config.yaml
image_size: 48
crop_scale_min: 1
rotation_deg: 5
hidden_act: "relu"
kernel_size: 3
widths: [96, 192, 384]
downsampling: "avg"
learning_rate: 0.0021
batch_size: 256
lr_schedule: "cosine"
weight_decay: 0.07
Rows from block 4 of a small segmentation model, named by matrix and row number. Each number is 50 + 15 x the weight over its row's rms, rounded and kept within 0 to 99. All counts start at 0. After the name is the row's rms in percent of the matrix's.
After each channel's rows are labels from the 100 images, of 14848, where the channel reaches its highest value: "peak on" is the class under the peak; "top examples" is what is common among them. Only what is clearly more common there than usual is listed. The data: rendered landscapes of hills, water and sky.
# conv: 3x3 conv (model.blocks.4.conv.weight, 96x96x3x3, each kernel summed), inputs 0-95

conv.15 119:57 54 53 37 40 30 38 66 78 56 52 43 40 31 60 39 29 44 70 59 14 53 25 35 34 63 64 44 39 63 32 70 60 21 69 53 61 50 48 52 44 40 51 40 54 37 61 64 65 65 46 77 65 60 28 58 64 34 60 62 72 40 55 64 75 44 53 13 39 63 64 43 40 44 36 28 75 51 27 65 55 37 63 57 65 56 60 65 72 88 54 66 48 45 50 70
peak on: water
top examples: water; noon; red mesas

conv.89 120:52 72 35 46 42 66 20 35 64 50 48 27 74 43 38 50 34 83 55 23 26 44 43 73 49 64 53 56 34 62 74 59 71 42 62 69 37 46 34 41 74 51 53 49 32 42 76 49 47 71 54 63 43 51 50 40 29 35 31 42 38 54 47 37 46 53 23 44 36 31 62 36 53 22 27 37 45 69 64 45 64 50 52 63 14 58 29 47 47 37 60 57 66 70 29 28
peak on: sky
top examples: clouds; night

conv.4 083:38 25 55 75 21 55 34 32 57 68 59 57 74 59 38 38 57 75 82 47 66 38 44 76 58 54 60 61 51 36 53 42 46 46 34 66 47 42 55 42 45 64 41 33 41 63 22 37 44 58 46 59 32 72 27 47 24 38 42 44 35 20 20 48 38 50 49 38 56 29 58 47 17 57 41 40 51 31 36 31 52 51 26 53 59 28 30 64 48 65 48 35 14 38 44 37
peak on: sky
top examples: noon; purple alien crags

conv.82 095:35 42 26 19 43 57 55 18 71 46 49 46 51 44 67 53 72 57 68 10 63 21 67 62 33 40 49 64 19 44 49 37 54 41 56 14 61 27 37 36 36 28 60 30 40 59 58 62 53 55 54 55 42 54 30 58 40 69 19 70 35 62 50 38 44 40 35 39 70 43 49 63 54 46 38 40 63 61 42 39 37 52 22 45 33 38 47 45 41 26 36 77 54 64 58 52
peak on: water
top examples: water; red mesas

conv.56 101:61 59 34 61 65 50 63 42 35 17 39 50 38 48 77 55 71 27 63 33 65 47 40 61 49 32 64 58 32 61 64 58 71 50 23 56 56 45 61 64 41 56 34 49 54 37 21 52 38 48 49 58 49 23 21 47 33 44 22 48 53 65 19 66 40 69 23 63 51 68 43 50 46 52 57 52 64 29 39 70 28 58 27 31 44 37 29 22 31 68 42 47 41 54 25 36
peak on: sky
top examples: night; red mesas

conv.35 071:68 67 29 46 09 63 40 49 38 35 55 42 68 59 47 60 77 54 49 43 30 56 18 62 49 59 64 53 50 43 47 80 69 50 72 55 46 59 40 64 34 50 44 63 54 39 72 36 27 53 44 84 47 48 64 55 59 21 47 50 41 56 43 82 77 48 57 56 29 54 59 76 47 54 22 36 55 37 62 47 41 29 56 64 07 42 66 56 56 57 49 71 66 58 41 53
peak on: sky
top examples: red mesas

conv.13 082:75 84 78 67 36 55 54 43 45 42 33 42 68 40 46 33 66 45 61 61 26 44 40 47 37 51 48 60 71 57 69 69 71 49 48 24 59 59 67 53 78 41 46 39 45 46 47 52 33 19 52 19 45 34 59 33 32 49 39 62 34 49 77 64 71 42 55 66 42 57 30 59 51 68 69 44 18 52 54 43 51 49 45 31 62 33 64 59 58 49 39 70 44 41 50 96
peak on: water
top examples: red mesas; dark volcanic rock

conv.73 100:54 61 62 34 26 71 39 51 52 65 31 68 57 50 19 49 66 59 37 79 46 58 43 79 13 35 49 50 48 66 27 59 27 64 64 29 21 63 65 54 62 41 47 67 65 44 50 65 49 38 48 70 37 65 63 44 27 29 09 57 45 43 45 62 57 63 49 36 69 37 53 49 52 50 42 29 45 56 59 46 62 45 28 40 65 78 46 76 44 55 30 51 22 44 62 52
peak on: water
top examples: water; green hills

conv.11 077:52 55 51 17 34 46 46 28 78 26 43 47 38 37 90 53 38 40 52 65 59 42 33 25 41 50 55 48 33 87 39 64 23 28 49 73 51 66 43 46 50 44 71 46 32 43 58 58 65 53 64 94 30 46 31 34 27 50 34 37 62 44 63 40 76 53 35 23 45 36 45 42 62 46 55 36 64 71 46 36 30 61 63 46 44 50 53 37 64 48 35 64 35 51 61 49
peak on: water
top examples: water

conv.29 072:52 47 53 46 25 53 53 55 85 38 34 47 50 68 43 53 39 34 51 50 48 60 42 03 37 65 58 50 38 45 52 63 41 54 36 58 58 69 59 61 36 37 29 40 31 27 70 50 56 27 58 71 52 61 59 48 49 62 50 49 15 33 42 60 52 35 55 74 59 66 38 57 39 67 59 45 31 67 56 34 39 61 31 66 06 64 61 35 61 99 46 51 52 33 50 46
peak on: sky
top examples: noon

conv.25 107:54 00 46 58 67 57 42 57 23 49 42 50 29 55 61 53 15 41 55 65 60 40 61 68 63 29 39 71 53 68 53 51 35 44 62 77 30 53 67 49 91 68 39 58 75 58 30 58 60 42 60 60 25 56 40 39 59 38 29 55 63 28 56 41 50 60 38 28 38 51 44 67 57 50 47 42 64 47 37 62 47 56 57 35 69 42 43 84 83 70 42 41 47 55 55 40
peak on: water
top examples: water; noon

conv.74 107:55 38 61 69 32 22 50 36 44 39 34 64 53 45 47 35 43 47 54 73 36 26 50 19 28 57 54 33 45 59 53 34 45 61 49 39 60 51 57 43 32 59 86 28 34 51 44 45 62 37 50 28 37 54 45 19 99 56 53 57 62 21 39 56 63 44 72 62 40 51 59 62 48 42 34 35 42 61 48 45 38 34 51 68 59 56 37 58 63 70 85 68 60 23 31 55
peak on: water
top examples: water; high relief

conv.0 104:09 78 40 37 50 40 24 50 44 52 59 54 37 17 67 60 71 45 52 19 60 40 52 64 48 56 60 66 30 55 52 58 61 55 41 39 50 26 14 65 32 16 37 61 51 54 54 50 35 59 62 69 35 39 63 34 55 42 40 41 60 50 25 44 47 79 36 45 47 42 47 42 33 60 56 50 24 38 79 50 69 56 46 37 24 44 42 55 68 50 52 79 47 61 24 45
peak on: sky
top examples: sun or moon in view; sunset

conv.84 118:61 61 62 41 56 34 26 25 49 56 75 22 59 31 58 26 54 61 24 56 49 84 38 51 28 46 55 60 53 70 53 35 29 55 39 48 47 54 48 55 31 21 48 31 29 43 62 32 36 54 45 78 23 59 47 41 81 61 63 21 54 57 74 57 41 29 51 61 69 60 56 61 51 69 51 67 44 40 25 52 47 34 57 68 32 22 47 35 38 78 62 47 51 52 60 50
peak on: water
top examples: night; sun or moon in view; snowy peaks

conv.14 104:58 64 39 54 61 54 69 44 30 57 42 56 41 73 25 57 62 82 49 63 65 58 32 57 34 37 34 55 70 73 48 71 66 27 59 54 29 68 62 48 52 76 26 53 87 52 29 62 55 60 57 31 61 38 47 55 41 33 24 64 55 64 39 59 44 43 27 60 40 38 78 34 55 32 49 60 46 36 28 57 42 43 57 15 60 64 37 48 57 33 34 42 17 40 62 46
peak on: water
top examples: night; water; red mesas

conv.52 093:38 29 56 45 15 44 39 47 61 06 48 57 52 63 48 25 50 33 65 20 22 47 55 48 46 41 44 40 50 21 59 52 62 45 63 58 46 44 63 56 42 57 54 49 58 51 54 41 49 40 32 56 40 62 64 36 55 42 54 59 65 34 35 28 51 45 53 22 60 22 54 44 48 17 36 31 64 68 33 58 65 52 21 35 31 43 21 80 42 58 59 64 45 18 68 35
peak on: water
top examples: water; red mesas

conv.92 094:97 27 47 50 47 51 34 36 57 51 39 61 53 52 79 59 37 58 56 46 29 18 54 48 42 43 31 72 56 47 57 14 66 37 60 40 67 34 33 67 69 41 81 41 39 45 69 38 56 64 54 42 21 47 45 71 49 47 19 63 34 46 30 56 80 47 53 44 31 58 51 35 51 48 63 46 49 47 67 73 77 34 51 68 47 45 44 45 30 75 44 45 52 51 53 72
peak on: water
top examples: water

conv.54 093:45 57 59 59 35 59 52 45 35 75 25 69 31 26 51 49 41 68 43 69 47 42 38 51 27 48 49 30 45 60 42 64 57 65 42 25 66 32 37 69 52 33 31 62 61 43 36 64 39 38 59 62 12 57 34 35 53 24 09 50 59 69 52 23 60 58 16 46 25 51 40 49 36 68 49 24 25 42 31 43 42 47 67 35 60 48 49 54 71 52 34 60 30 49 42 59
peak on: water
top examples: water; sunset; purple alien crags

conv.93 114:63 62 59 62 39 30 49 34 39 36 29 59 50 35 41 41 27 52 57 35 51 46 48 38 56 69 64 65 49 30 71 47 47 46 59 55 70 58 58 59 46 39 68 42 29 56 77 51 19 40 26 56 83 21 55 42 63 59 66 68 49 46 65 64 40 42 58 81 42 55 16 69 67 73 45 62 35 47 52 39 42 48 63 51 35 40 65 33 75 37 44 24 81 64 74 73
peak on: water
top examples: water; green hills